A small image super-resolution model, trained from scratch.
Training: muon at rate 0.013, 9100 steps, batches of 128.
Rows from block 7, named by matrix and row number. Rows with one number belong to one channel. Each number is 128 + 24 x the weight over its row's rms, rounded and kept within 0 to 255. All counts start at 0. Numbers have three digits each. After the name is the row's rms in percent of the matrix's.
# convs0: first 3x3 conv (model.mid.2.convs.0.weight, 384x384x3x3), inputs 231-237, a 3x3 kernel for each
# convs1: second 3x3 conv (model.mid.2.convs.1.weight, 384x384x3x3, transposed), outputs 231-237, a 3x3 kernel for each
convs0.194 100:166113131126160164129101120183130157096162143135151123120096112157114101110125090101128116136124113140127100102150130115095137100130107158187104107141152150126124112135156100164167117109118
convs1.194 109:169143136197132096152121101144051140103144172144136124108148135093122123108110155112123133123121123096130133150110151135137147114100147153161126155119137111130157124143115117131049108111123
convs0.195 101:158130148138123112119140137105113117134134089124147163150146127113136120131122127140111130127104120104117157097097116138121121152139120123159115100118110093124165106173120103127116134112118
convs1.195 098:120117082104152122097073095161107126125163152107120101178162134099134112147129147117131118191156117116135136132117129111146134115136153170174176114128100181160125090136148124075076159089091
convs0.196 099:119153145124135080126145122107099105128154167123140103122103118089149074099124156145114111135125130140095119108105098083122097099103111110088121180164146143087138132140120128156134129131135
convs1.196 102:126128107118127114137151131135152113090078105153159143137137139110144159157141140142119134110149143104173087151099138102049092174118118162179162114141111120112097138132100079129126107132135
convs0.197 098:122121131099106128131148165144104113117158136178134149144108149066097127097142149155159114108120131126127127099144117107146105154128157183158138103118109135128093144120097131124058146136148
convs1.197 088:136117132137103115129144113131125104095104150159092141131115110147125168142116116097130130145118127132170134156124135109113192126083120142123150104134150140152136104099102103125139119131137
convs0.198 099:109118133119103109145134121123124125073116105068098143131123147128122132104105115139126144130139151175166161106105123107095116097105138113101092132153132128127147148134150105108134094106153
convs1.198 107:161129131136142132168183139131184105136164125111092112131083112138089116121102100148151163113143162118120131127130156099109171098090163109107118106122129149119137081082129135139089099111137
convs0.199 096:135120151129134124132116137139131144143126100089078103132151148137122134118089147112111130095100106134111122185145110085087132119121097148094103110164120139095133084086159158130124130134152
convs1.199 093:141160126167127134126168149120116138114132100151167121125138138104117107067102102172152143122138159134150154137169127100158141131145138090120127156110141121116143141117123124123104100085124
convs0.200 101:127110139118117119148135092108110142209140106175135092101148093132144138143116124152086109121165122097153117121133126118132136121138099111103124129106104098100087121085140158140144142118147
convs1.200 109:145154132151116111090127100158142111162133082143100129140133149103093145078129178159131131102075073125125122124132202105132178138157165119118109121076166108125116099165183109128129132132132
convs0.201 097:117121102118136148132168157141096121121135102129139114112143144144110144097132152151117120139116122111110105122164136147144129124160142131101123145107147144119119144133159123100182123098171
convs1.201 097:113172161127127145126122142148097117146138121104071149118125100127137129173157132133118122106130132138107129110140159134116120110132123138100119103090093128133098143159145076102105096105082
convs0.202 100:120159152136178159138102175156162130142087107117130104159154141127164121103132132118111122132098130137134111100139143177105142119133170142098133092116143088120120112122083128122139083058127
convs1.202 096:103099094125096125106117111152152136069142143120124130135080115168112122136115140167174134164120111163120149171168143146141125121101110099123144115096106102137139109100128142161147120091122
convs0.203 100:135135141122149121123137144129147113105089121142137132129141132139099118122110135092092136152149165174136165123175118088147130122169165168164135124148137137132176105090109111122143164118150
convs1.203 094:142135128130148143128157154117132142187136166162142160148166161161158115105166106114136142118115104109135152134107125152096119139137148122102105177151160111134116127146129143117104124107166
convs0.204 101:130104107134128118121139108123155110142091090122165112129141148143110145122131107141148143096093111090127137120103124152102128124157105184141159159097108126139110154129134130133097118143132
convs1.204 094:106115131122155150101107067144130091095103059164111112162158152128102112143104129117134134087111113106114101172165123128118117121166168118125131116157129111150151088152128162140133138133103
convs0.205 098:147135133154119118134094148105104114115112091095146131114107125146148133134167143158119148133120144151115126093113109106151109106143118145155143139160089128128140105124140116128121102115104
convs1.205 089:088091185108128133163170128120110132144116142141132139135104131144093115111058132143142115124178145167130162116127166098130194120099146111139150134127140117125154120078139166130100123097128
convs0.206 099:110128121124138132104166132145124095107134136092124101098138112133117097129149177134102136146128189122164124133122107089120088142118140150106164137153074127126113119121103122075134124148086
convs1.206 093:097094112138117130117113127121131144110166133158104149119113136171128157148125089145137110152093147122165124130150152120141129117107134143142112152088138130108133171139118121122112143141129
convs0.207 103:124128129150155140115103102088117155121125159158153144102113129191157124129086111097091129087122129107111111109128099148164156131129121120117120142140113114127122116139128155124105124127129
convs1.207 104:123152108138104115113082095099131090125100116102107112162115115127129130133089075133156149118156143120164136143083107065104093125102082118113124150108111118123178156199158144141100121129092
convs0.208 098:152121119128151129105110092131175118138130132190139192125167155103124119147118133174170139128109112108115110142138138168115110132121149115158134129137097146111120134126125151157144094149131
convs1.208 085:088128151110158164100155138115148169162105122153133109161128097141104087114146132171131126096112130099069085136128126132100144113136133134138151110140146159188130109104096131112094148101125
convs0.209 099:180128115120124121123119098130133077068082126148166168155169157114127137115152099142095116111111084147152118127124125138139117145122128123108113138128138116118133124127131147118073148125106
convs1.209 083:114141145132180127109106146129130129134110164108123146152133108098164093137128134126117138144111122140141123103124081108119115144156081132131148118094131131116132102129111091187147126152118
convs0.210 095:151137068126151130148120146095086126107088146073136122115124150103128168107068134142141125154127172105129149104094138100164127144194149106122113100157120106129125131115125093123121123171144
convs1.210 082:109114150114153137101117151134136167105118141130147144143148100130120113147127164092114129125071140167126105132155147129146110132136133114093113126140130121133144123109122138118175128133140
convs0.211 100:154143096141167133128141141162143112113143101113125161138133103164127118133089154133087120119110122144148110134168182125177159107149133123132190117129089137154164100107154110135108115113133
convs1.211 098:119091115120106134153115100101125130087109120145149119123121148165153118141127106149122089131129132144162119143130165122088150131130194123157142111110101159140133121133127078106129113096118
convs0.212 103:122129128132124105138138112176121131119163164118163107124143135145081143102139153136151104133135094104100088121122129123106114107119113112129143133109117110126105123139171150128155126121128
convs1.212 106:095143124151147109123135116131079136148079142139156101159120146093117141128160120136132120095110114119151140094105134133110113126125138103145127109126098149140132143141139143086105059125146
convs0.213 104:148157084115156112106119069139128125131111111095124107112125146131142136099112113131112114131145140123115131118150154135130123147145111114112122148125098114108133120117121132146148115150137
convs1.213 109:133095102180181161162147157123153134111139158085176145125109090136125118129156106133174142133118144154140132136130129099141107105122117146137108161143128123170096165108134124094113108143087
convs0.214 099:148116132126151135133136079132131113104098175104115161109121125156173110094116134110136119138163145097070096125167142107106144077139115135150125139122111149154101130104147156142163123170131
convs1.214 097:132113154120155160109103126121062120158136178183091093144082110102104126129106148111110118129127108096153100169154169154122163122110175132198161128131105138142144119149138113125118141153116
convs0.215 101:145130137127128124098105103113091094155114182159142137145102134124150124156092132121128145131098124149134130137075108158125131171120128144149129085112098109176139134115096119130116102147146
convs1.215 109:151095095151106164139126134141145134131135131138128116158163158163141126123183085056141131130127086136111095128090109113113150145087144153068075107135127098154103131125145169106063121099079
convs0.216 099:140130121067123140129156139138144116169127168169128113125100131144118085123129123144130123083116117198183095085156136145117135143143152166143096096108119149110113167149121051122171105114139
convs1.216 100:117146111062149134121142097194167146079137119085140114147102120127171167138124121134103140103104101117127111137135126107113112121153125102148134107122121148142136141143107095146070152149129
convs0.217 096:143138186128157120111135127151123108137120135137121112127081131122129163103126148099131125124123140098105107098111126144121113120097089145171159142127087145119098136151147106112130106149142
convs1.217 083:096078122091112145078146137131062154097114143090078111126095093153105125146105079128100105117097147115103101126125155130127142193122136137120106127101105122076097135163143136078090159084096
convs0.218 102:161081141148124157158090114075118170105138116110121115165125142157138125160136167131124135127109103122119118116096097078105130094107095146127096150147128134116138129115144120147133133111130
convs1.218 094:131090116098129102099127086134100123169127129127114098135109169117168130111193152158140130146137135089123101128101129130126141148155123124129138142121143107112160151111122135143147167154127
convs0.219 101:137092123150147142124141111131144169076103153130103159150126147151194082106137095164148140126151120125127107149108089148121089170167177137138126116090153101108115092135108138163103155178131
convs1.219 110:152047104179069116151125133106190131071130167147097136144135141128137107117124098119153095125138115148141142148105116128129116127108120113102129137120112142121119134089160164097121138117156
convs0.220 097:123114134123124114126124111130110146164099101088128150097123124114147126131113109109099101121171142151109131160094107132139109128101098115148125146101103126119137174125129140166159145172154
convs1.220 094:123116150157162154133119129162076163152112119090108137199109127090155113123120106113108108119108129153145157121102133132088123162140143140124153133155120155117137192172129104098123139136137
convs0.221 102:103119110144118142165143103145136122104153129124134155148143098102142132102131110129121123133119136137145112122114132096130131118157114099141118076132105074135108153147104129172093129177145
convs1.221 106:124129125177109175163149163125103150116122147085143149159142128150083124127127133129120143128120145119137150093182138112136106118107135157138133140135176137147184110164116119125119132111110
convs0.222 103:159129124126150104120155112150180122178144071151136129164123121156093081133105146124127136191148143141120122083119173147112121124125124185138116117065144069122140111097096108126076068151112
convs1.222 112:135101126156143131108107136134151128135121133140125128122149178137076137119166153157137120113098128071089107095115113101116135146127155109070095119103071143172144131127145161084135147163150
convs0.223 098:108135153126138133127126132163130084166133102129152135156115123142125121108084116116107075123125085112092092114105161119098102139152123154156110125140077159162166131086110118103124135109140
convs1.223 098:158148117136117138123112147118146126138184112161111074142148132138105119124140125156118158158109115120098100120115108109115122115094130078132143123113122113122083111119133140122127097153123
convs0.224 096:102108086114146157105151130156160146135159150089156109133115156154110129110139179104162146135142139106136177123162123172070138148134154135108114145123142131147106092124108099142097107102110
convs1.224 091:131178124171143131141137105150142127163144132108131110146129107095149106134128128137138157162171116108110134119128170096120145089075118155117129139110165122154128145158142128134110131114161
convs0.225 106:132145134117135123108114120104126163122095111128134147119137108103162167093126115105100116108123124113133148123090103093125091125130108153102152171125121138118144104128134147129143125116092
convs1.225 128:095114152114104143152158120092133112137130140131107168126119140115102111125147131124114147151106147125117165122113122151121169147166143137140147142152075160138142063147129119130129108138161
convs0.226 099:129124141119103123150140136090124149095128127087110151140107132127139133106129095142155117136198151159163104146148110159121115124124122117130110119133133131136151104110113081083114130137105
convs1.226 084:127124119117124105077104079130114141094115132145123135132113123141114140115131138130152130139103139161142178102095129119108098188198188146157166108150119133121132107129137101101120156157136
convs0.227 097:140111102113118096128124134125152143171104152089141113142137143148160116129148167135152137091125144147137128154132104104158146122133115154123150086092089106092128117119158140112096121142098
convs1.227 093:076092131119113125092111126203161125178129158127093102112101136127087107140140136118081087129164139141158124140140126109125110131106116119111121123097114132135119113141127120117142105146134
convs0.228 102:156145092120142151152114158130107126155112097138163153117143136118091110089160097144144139138135146092089111103150138148131118144146140109134164125145126175133104155150138103163165151121139
convs1.228 108:137162153126131125128145125119134152142104108131121130136160183140144142108107153084110139123134141115154143122101102094136122110093122089078083112103075153164137141128094159181125138158180
convs0.229 097:138124147135141104115098112079105115151146122164177116116121129122132125111111126101099116138139133112116115133175148117147141126134148130129158136109088114097107127129132137109119130106158
convs1.229 087:116110117136138113088126118161127103144110119114094129134133134105088146122135138082130130090073107141147163169112157124134172154143146130129129170157127107143123130170158093115114101089098
convs0.230 099:136119143158125092147149115108110071167115097129115114107197118105164134159156136137145117135127150147137131112099105142099106108094124117163125130152117128139116160133114115106084103154116
convs1.230 096:107101120126106130125094094136156152127163143113108155129020092117143139152129126133114138076146119133101112147129137135116161139121153071130123104092135116124127173097131090114152178131059
convs0.231 103:137142127137151146131136102101110177161112107178105147138152135131152174111108126104132107141125120154138132128117110129105126163115128191130117138100118088079111114084149104098139117092144
convs1.231 115:120099134114095147127176164139143110108147141120129105138130137154109124137152145172134135159151179111174152168125128166136144133106139138118120120061162126146094101123151145154097081116122
convs0.232 101:081087120135103152125116119098114145141134170185118139133181104106083081133151137110116119133115104160143119103115122097093093149148161150139155113147119097107103189158150181119129081094116
convs1.232 108:132142113154115136121133120119131085138129132101086147130121128136092118136182166145090101128157141103143084095093118153153176124138164149139150091135134122128184139137110116136130147130112
convs0.233 103:117119130099105101102094132134112132143114115134127093124148132115090108094126105136139138126072103104116146149154092151154125150099128112129130104118108176137142112091101150117092148142068
convs1.233 104:104119147173133145167139113140093117115097082132136135160130163159151179154148160106125097112106107134131127116136109112118176119116162156084101154125110111089125135120125116078117110133145
convs0.234 103:090141102136126124128125122116119149122151163155123175143125114131196147114121115082099111110178180064097094136149122127147142145116103110156150133111118132096126132096135116127116138107138
convs1.234 123:140156092153120128121110150153116106121171099102113067130113133097121125105133109117132118100149086162123151117117124143138136174142163102141152140175144094130117142139107111126116105137101
convs0.235 100:150134152127139164119140164131160155092142122116138123103166138133119138170170099132175113131158111148145124124117163126143113144118098114074127127136091130114145160128155124163163115086070
convs1.235 100:124130118109100079123099147148112116135123123113172106124107158144127131165119110154114126130116156137114085140130148108104101091138127155165120121084136179145111113140152113133096085146119
convs0.236 102:118134105162143126130113145137141139139131181125121155134135112145138110178132080147146148103149132134118105144119133149136163151127114112094128109107111165139112138117142127149125115121128
convs1.236 113:081132141145126106140143094112123166141109115109126144142147184114101124151102098119130114120166099166135146128180115163143141173159093136150112145149100124112120091106147146142150109131106
convs0.237 104:096130107118127122126109109156120141134160121153117107158100124124173104140139179143112147188116092138129140134178122128177136149170196137162154157154140190163136114125146110114128125138139
convs1.237 115:140197098129148151108179145106122126092080181135083133125128111154129116117161098116140130140158135128122116134126161147112110120119129141123140126102139104110145125095149109116141131112111
convs0.238 098:112129138144132140114124111143112101110128111116168117099152144102126136085120148098126091092135123098115095154140126097121134151124112109121107109113173103165128167114170132105127153090123
convs1.238 078:146129120124086136099127119126133155161086117152070167137168114097159147141123166133149127162127161146107150133138125113144129101128105123134133130104148165141140113139129126097145162104160
convs0.239 102:153129133123126130100109097121123119090109153132119158112138118214157135118121143158106121132151115154140123129126118119145106140103096099139129096134139152113137157138143137119085104099137
convs1.239 104:154162122125088141159143125121121109107138122135161162074131133189125125169217124117132104074112135100120109111106095112109126123146112106121145091128131143162197114136156137150097117112122
convs0.240 103:124134114110077126122134137114132169169158152146155111136120153085080113122143132131092131123144156139124113168127112100131091117113104136137142123148094106122135128149117135151140086154123
convs1.240 115:114138153112133114135145134097150131159120116151091055127142076118118123117126132098141164113172127121113118130153106154139106131146131121153146149150154108144156143114157141116170113098152
convs0.241 097:123085111104114101134144127147134152186151145117161135099120143121158150083129105126162175134116130088121154126131134096085092123114082151155186115159105114114068177149119139131103086129103
convs1.241 091:176117102122101108141145158150145111110105097137137124143151154133124110126126150134149120145163125147136113086106112093164136165125114094088127106089084137171139136155129135134108160162092
convs0.242 100:157128141141110107126103166100113096109117118131136108146103138144134124119139152159119109126102144086107137113140132126163138086112087179119143132119103124083151114084139120100138139117126
convs1.242 095:137132116079097098158150121130131085158118104157134104137124149147152155100141119140137161094107074113137113131112126114149094109142093147126118145147137168135105148127165121139118129142102
convs0.243 098:117138130155139098154113112125138113084095083162147144140140131115096111092082123155135110165097115121135106131119095102121120113103129128154145150108144136159115118107164103115122125147116
convs1.243 095:149139108079122120118128123145140143176152150133112124152202113150125090146137106110125112123086107122135118131125105088116126126165114102129136105101106140160139109106107105176164132174115
convs0.244 103:122132109152115105121106130128123105144130077157149101127185136141151137117118170138103117118185126158116135128116158138121132189082130117128148093118132156139136124105150163092157102131115
convs1.244 107:132105105095129104119114114117138071184191113155101164129124143163114140174160142123123153112110143120109174148125136165136125163132144091126133116145133095095133115144115140130075139112087
convs0.245 101:130097159133117105111141132127104105151118093151140120151154122112128118120133125127114128152154137081117155110199148104186087118145101128144135137158129138140114144126108117145136118091111
convs1.245 107:102104145157113129138076114156124109163089085110081079114100112091135134131143156140096084137093117123138136152150219182127138121035125138131144154149131144149103132143135162117091139161149
convs0.246 099:139117127070102127077152154143151095134099093110119137119118123133128174155139092114132140115111171112144118142134095156107133145117145099147162167151112106136152138095102133072108142115177
convs1.246 106:105167114093162140132135110142126125148092106170159132144124123133119154133157105126103117095155107152122141117118114105107144149127091110127143150105120159152110135141169096180168115164122
convs0.247 101:137140124133114157115133116130133152124138136143109126117119143132124144100130129121157090090132136127104143151186139153138131119096107113118120133134149116089135097099129121154127098139095
convs1.247 094:121084124148129108105120099099128127122133111129089141120113134154132132100139155150111138138131134128171115138113144138085133119101159154189130114164185148135111156162130121129161152187145
convs0.248 097:143138139123144116161157141116109110141157128104118083126149132081111121174133142126149117088142138166157151168139143160142152101149118111148184196115110086114129126178155090117112121124158
convs1.248 087:151110135126118131130138150129169136079124127148151171094092116116124144123128124146093134129162149109107135142148153129138166154125105155137113144140115132078115127158126096117116114128140
convs0.249 100:126109148123190153142159154142115114186142097073114124143156141124171125123099130129119110086124138154115098152108111121124100149122120110117173142101101125125132083132146114099078111146146
convs1.249 103:136129170168118133142129151192193158197140098187132156147121102114109130095065116135165175108135130139194152092102097097131102127126140115106124145119108123113122152112086118080080142147168
convs0.250 097:092146138102105163144112113100103148134103175140131133166160127141127091103141114106107110135113140098119145130138160124144123131149103110131142146138101144145092132136139164138109093131132
convs1.250 087:135122081144129144135151095146106151152152166150159155128124141188104132105182124136139153103165156106138113119125123152131130140134160135115124137149100135128120133148118122142126121147166
convs0.251 098:139119156130119102178120160168194118138174141179141137132115108123115155149158139139123120123133142180157158104099127133137128103124131139128123124177141134108137117106104165149107114114082
convs1.251 089:127098119138127170159166144132117139149143124121085172119136167141112135134135118083112111123144158113111107176172158079163172135134164106109151177120122078123130152181135119108124133109116
convs0.252 097:103086053149102089126125088137132155135124151067144106125120100130114138155126109141138122143130134117105110092146093082109103107092105149122076149118092138139114108114120141130159126131122
convs1.252 093:122164117128134114135168144175176163110137170133162123116132134129137135141156129158145135123154164122198122121097119134128118135129145091100108136134146139118107134127133138141147147151129
convs0.253 104:123123123136091138154125134108122093145134102173141098155125134133140129135116115126160137104107120114123133125114149114116121110146129137113138158129147177117171136151136141190121136089128
convs1.253 126:141128124121146154109107140109144109167109111137132106097125107138112117100131122153109147160103113115122130122105137122160129113163126108084097128152137113107119168152132157156146109090138
convs0.254 098:140087101105115127127125124126096139132084099145113121094127130153135144123124119149142137115105101081122119108133128171129154132104153174151149106116110143137147113074062130138105151152109
convs1.254 084:065104110048101148091088141157119140149132182129149182138078133127129149124151127130101154143102118146136131116136086118140116107123149112136164125116103128128113108147128124144102099157063
convs0.255 104:152113106110136089114131087151191117107118138071121105106125100130134139095153138128123111119132118135172131114120148131109112146160123127146093091085121117123132151129170130140152105096132
convs1.255 117:131107118110121163124136114121117169124130113157101123149129108168127144143144144111109134115171162169145115155126123134154133108117108127117108115106107144114112112118130138149100157117092
convs0.256 100:139112149104127144134136135095120119129102098110082082103113104130086111115141097134141121112139107148123081138097105117121109136129116114160156128161147115111152131154106181154193123156109
convs1.256 100:134134150153157150099162167161084136134153132143054139103107098133128169161100130129137143091098125139122126118136162121100161114120130127115094158133134130162119115111114132073078127145120
convs0.257 097:148104139124095113157093110121120128144163087172149106112143085179131140123103117126152096108129128127143109138123127125101105120143141107158132124129149107106131103107137154100097100162143
convs1.257 082:137107126131113118160147093128132131145146139137155158113115130079106090133145154132117142112067130119128115069108131181136104120121130078089133139111108123095130099125144118120118144105111
convs0.258 103:119109122100130137122091113127080085119160138103134103112099108145101098085100118133097109131112133103134107125135103142117141126108116143115107090150133126097116110087171084115184112100046
convs1.258 112:135105127100137130128139122129145126133108092149149118110129123139121139139134129147141156130127169197182150115153131110158156143133118099119138116123118122165122140154153141130140127179112
convs0.259 100:092098137130109125143144138158165123152185119094131136125174128112122113122141137151140104112107104111123159109086114119112138123120122119116130136132136125098091148124142149084117155163145
convs1.259 102:099120166133121122114121159155101151116137155085107121082126137123132099189149156142133105158115157084109109145140169131113131122125117156152130087104143172165131103120174126104120129135100
convs0.260 099:139172152140115141098099131073135139122126131161098159127109170126122150086127131083104099157129126137152123163160138131137115134130108174135134156152116128128171109120149102119143131109158
convs1.260 094:176169173167085134146064102114126080117113129131164140141182165148184139129105104113115147145105131134140126133131126126140082115125131123166136095115114140118104137152113146088104079125116
convs0.261 100:173114117106149109128089111134167123116136134162123152112121106156109139148125149107136133088118126124124137149114126156120139132131119110135112127151143153150112143159100116148127131120082
convs1.261 097:117119128123152085167119123097078113152136154103174147117120130128143115111150128111136119142070142106091143102116069121146127155141106127113116141133160196126121180148157163091128097111145
convs0.262 098:145134136122113143095099108102131144133150153138151116108132123133136139168119113133150127123101139107136103113101112104052105115146121133136109121118134174138144115052149081126129119133120
convs1.262 086:112127097155114138128118135170133172107124162141136150123113117151153118060150125114138116141155110130114119159156112162143101140130098117130175096126136120130137123132157194148135119140139
convs0.263 097:171140155144115142121144164108126115118100104107111132134141114122125161138112129167134146122113104158124142128130117106128120116124149106123124127131112146198107118095103143103091118099071
convs1.263 093:129140112147168148110125081091116176115126173145108145129116116135107110130130150117119126138175148134114129132109109094096103130126118136151150103125115147114126134154177116152175132119160
convs0.264 099:140129129124128158145120129138109157136135123128080093172149116109155113157158124130155098101121089073104107100136113163130102148132142133125103118111149155107122166139125178189128159113145
convs1.264 092:093134151098137119138135134131148170128123145113122147149093132127158145139140158127143160123144154116113183142157173083118139147112096145144181142103116112135118141123097148164143143116140
convs0.265 102:112127136134091105148127126143121118105140165112140166150117112133132143113111137116109147110108131126147117121126125141173162141106149144109142122097144103110119111132148149122161166089093
convs1.265 107:113116120150130110136094129130141126179132151177110123151126123118160130148124125118138132146108189120136131093115111128143137124105116167131099105175118100144106137124125138088134153108145
convs0.266 099:099122141104130133113130155119117130133149105147131110151139118149119131125113143164124067121116133134098124143107167149121084125112113101111140106126113157114129138137133157185139124135119
convs1.266 105:146121095133160152130114141140124134159179124122185128142124142157140142116090113118113148155169169131118109097132136105134120124152127130127116119111127127135143134139130128131092134133160
convs0.267 102:108116143107108123133142152171110134160161084124146090132104126106116112101088094138156129138148136115136108124130095143094122149111094144147149133117153107086152168119148149131136122120107
convs1.267 097:150097113124120121108159136115130145156162166116121135139102146104134168108114103120131166105125134140145147062124107170131146111101176114114112135108133117141130156140180103143081128099113
convs0.268 099:141116113121122156148126097124102157123108156067101140152129132114124135103095149113115128137134138119114118123132114114163135146115136169192123109074098160091108133110109114115143135154125
convs1.268 097:116164150099125112116111148129128137105040100107110145137099085124124099120097096121140111141137112178170169147123144131135084123129085150118127149178141155140105157144140101088122175137154
convs0.269 101:133117150130109126114104119153134153172096121162120107123121102101129145099122099138127115119136122132119137148186116123146189141149173121108124140120126130163128124121127149121081177145083
convs1.269 115:121113110172139137128131152119120138087145159109138131148171100145132111118128126129123095126114131138149120125145124140115081138150121133130108090110127098121109152133161153120141133116155
convs0.270 102:110097132133118140126114134124152140128125123094139149157135160126125155139139091148114127139116133112129116118167108117148113121140166147176111187150137117107118132103166140145160153145151
convs1.270 103:129100152125144102142159122118099117150164149132181116133130134126185082137163107131143127102153132117124125180144157123131150150182133092079129141126141127188118150096143154100138153115118
convs0.271 097:124141106104119130115121115107122091110098138140153111128131124122116129139176192138124104128097093080075140124157117141099133120166119124120085138100127125119126121129137076102079114088138
convs1.271 095:137125121143103121173129138158127114132145128118110084152100122140158126115096161112134128143138135130144155114157153066151104131103136128109142133119121080081136111127088093119153106114146
convs0.272 099:126112132151147160125144139143149117153118100074077087116135145172114111126138152132070123136110110125120105158119118155129091155147106147179084113100152117102133127124119102093118089107111
convs1.272 081:124140127102131057151105130142127115130091092139118101164125109125119107106104169153134126147147168133147119144157177151192198122161116166129119160152137141121095106167140162130151110115147
convs0.273 104:134129152117138141112115140114119113112099094067121102114125124138114142174122139147127121170161158163124118124103127112113122125132136071099151172147167128144129177156163153168163156150189
convs1.273 119:145131124153151142131111140102118096103131115116130114143148116124139140100111104142098146154132124086102108126147184152093106115111110129136141159169130152115077132137109136153101130121138
convs0.274 100:131129132128120148115093118121082147125112152126121112098121125113182113120086141112132140136151151142116131112110133094132132116151109104121148130160114103183130092164152158143120086104140
convs1.274 094:140132128137134183120104128167138109120149106138160155084131123121094119119114119133130086127155122148156178088084134108114116167147115156125136133132159154144111088121143089100142124098140
convs0.275 099:146131132167081154123130134119145121157100166116125089125130098132151126139058133123137109110121131115114124091088121132130140134103120140110119109118136130212153139143187090111123117136140
convs1.275 091:116140081132156092131154110149120110128181146156138153144151122124091136127161114136137158147128070150173128136153141137107132137105109122092094124135129113133125120106118140111111092146141
convs0.276 100:135076131073080145123133098169128128143155114131158160140128133156166144105137105125120144160153114124113122120154154150132170127151181124084093124158135073126123148145137102127188122140162
convs1.276 106:137116140138139126115112121117187142119201147138149128128114126161092098100074093127143135181115098128213171118136145133157130127105127123101141120130139154128124130140123124177153155168096
convs0.277 099:120180105141157151114167136098140122137160123150112089148152123140132117115126115145121169140114130121108137127178152131144164118129136117122149142143092124092181184140163163132126182119167
convs1.277 092:120145083180149169139136141092118100082130117052138123121202131145120136169113124106108092104181143142184153101124135125131103140172205100146121109123151131101116123117162104062122120146160
convs0.278 103:133113100103095122135110126140098118148102141040088113150100114137108113154142085104133139149150122093186109134105148112116151126080068097168117136126106117135106143120119122102103129103145
convs1.278 105:118110108142122157160129135137116097151140149201157119161119121145130172132157124120111123129145178123170135138110126160118124111120110118150165125143168105096128141111126139138118115137109
convs0.279 099:119122133143121098132129144166139197079145155090148154148104149147151153130123132129143122124106117099096117161117099158132096155125127181143147160143119160140121139117110139121096119113083
convs1.279 095:115106114140123129093092073141140161157134112103123117125112094114144128110149108141124133128131185139127156137134081143104094151149112163140142168131134127104112152185151123143127125125125
convs0.280 100:115102128160122146169152151136138137075096093095067099126152156137153121120106121165126136093132152140122078095129143124114179133085083174138138095103104118120113124135124148121104125141124
convs1.280 098:113136118138123134134131140125115105118127142144069068110142132139139115141130113126148118128151144128108125139122144136101097126078111111095126110098149147150139162178164129089103102110153
convs0.281 097:079106176107121135116115143138114123126130141137095140122124126166169134107101140102096138136094105081091123133152139133173127090126127150106126122095104134100174145177199131138160187167157
convs1.281 084:119103140095111132120150160113163127129120073141165104170109124143081072137112145155140132135116133129172148143152126158139132109085119147139114175125087166161112063102119104131146117106109
convs0.282 104:144094114135132114118131128129137120115118112111138173124096103091109151132115095109085098145128131120128123115179095103170153151133128106132135090102147110087181146136142142107153160141152
convs1.282 109:155108137099112160104181150123091149133089144140054140118088117129140118151152117127085107135135129116127157148130138132131165125126192104095159122126093100144118131138166112140147105104145
convs0.283 098:136142136123144134144138156117121130117126112102092116135127124131156133108093110149161164157119144158157178114097078135111118115141123117098132105120125147164193122106125107128113157128097
convs1.283 087:163134149125136146111167159102109127149179123140172177147136124097110128148146144138121121167144134188152124113141129119126134128132150133182124112115091158171148166171148110138130139179169
convs0.284 103:123085091134102131125129136100107106093127128138134084124114099152087105111117130107133108148107109154121099156102108112123100101157116103107109102123127100132129164120123130115123121116095
convs1.284 113:115069151160104160142143172176126169097161147073129097124081137139144140147121117135087124140131139172145139114115081155104107163090143121155155137111121152145138141144160080131170093122101
convs0.285 102:127174163094120131130149143146152148108126126109145191127131128149149118152133147118139126153094136129139134116088167143127116145168152135119148103142145140147122172122098138102101086118096
convs1.285 114:152093135104094109130126092125148153138147148119104065154122135154112115100139140120112181100076105146120092132148114145145104110108097107142125118123119155162143090104102158127093153149156
convs0.286 102:115106114140112101130131110141112133110147096134124123116143147126131132125121175127131142143155160131131152154116127161116125140104135138146098164135136143121111113125126119149101101178119
convs1.286 108:150109125132093174126151154119131114107110106086129105134102117152085120101124117138156132156129127095155155136153153131160129124076130128142114138132084134167146097118134171139064107131110
convs0.287 096:166104075122128129152117141133105146108149122135142167157149131149115113098106141147142130156131128136139114118101090173129100125104116119122098102116089130117120118114138110088102070112128
convs1.287 080:170095094142143132178121144173140157132101136126110104108131104111156113121101154109112075147148124083130126129155129132129151065142115139130159121133150165154129158136145083144125118170158
convs0.288 102:119129089141096107146130155102128104128151126171196107119160127065142116108121130144172130121150175125120099147101157113139127107124076085164097096123141107119124119118149146132162148141100
convs1.288 100:196153166149118090138175141152147136130181148122125089155094142094080090100133088140152121116099129112145121153153126117088143103054141112132161124143117160097125160094103154087121143165127
convs0.289 097:130164164122119117098102126121113113101161095053122086153145110131134141136164135106126163113128133130134111150154119136143152153151122121158102128151110152111166140140107114135159158145117
convs1.289 083:127116115166142135124079067110102113131157117128162125147110156091114134121101118162140148088116103153153129140129109112125101109102100111149116160142137150149117164118152165143094136131119
convs0.290 100:127149096133164139128123115145120127137120099140103108156177171126142114180117125138106131128118126145089125179167091130156129149128142157148176092065111127134108113104140149110146149132137
convs1.290 096:137137146131096134122061126148104081131080122135123097131142085144167154141110141123155152118126114132121152133130148153147154149097131102129124162153122106129135145130104152126114101129124
convs0.291 097:120097135111125121117097101126103131099146117116140141137139110146132176122143138116139105152122103156098136136117127110083128106147104171150116137072134121115126126142125124097126124130112
convs1.291 079:090114084151146120122120114170166143136195146108120127096116114120153092113148143129099184127125125124136139144160121131138116115131079128139146139117101105125132097126133124076064105123069
convs0.292 104:140130120104121118141155168096118133127065102139136125116107117133121128145139135143130147091134120121121111142090074122081109159107125165128157112111142114133137142104140148204094128163104
convs1.292 113:125104103079107128131171142129126099127159156123138119127163130150126098168121128154118122134162121121166117115133115122133178126144153131123141136134151141147170105121128087126120101099114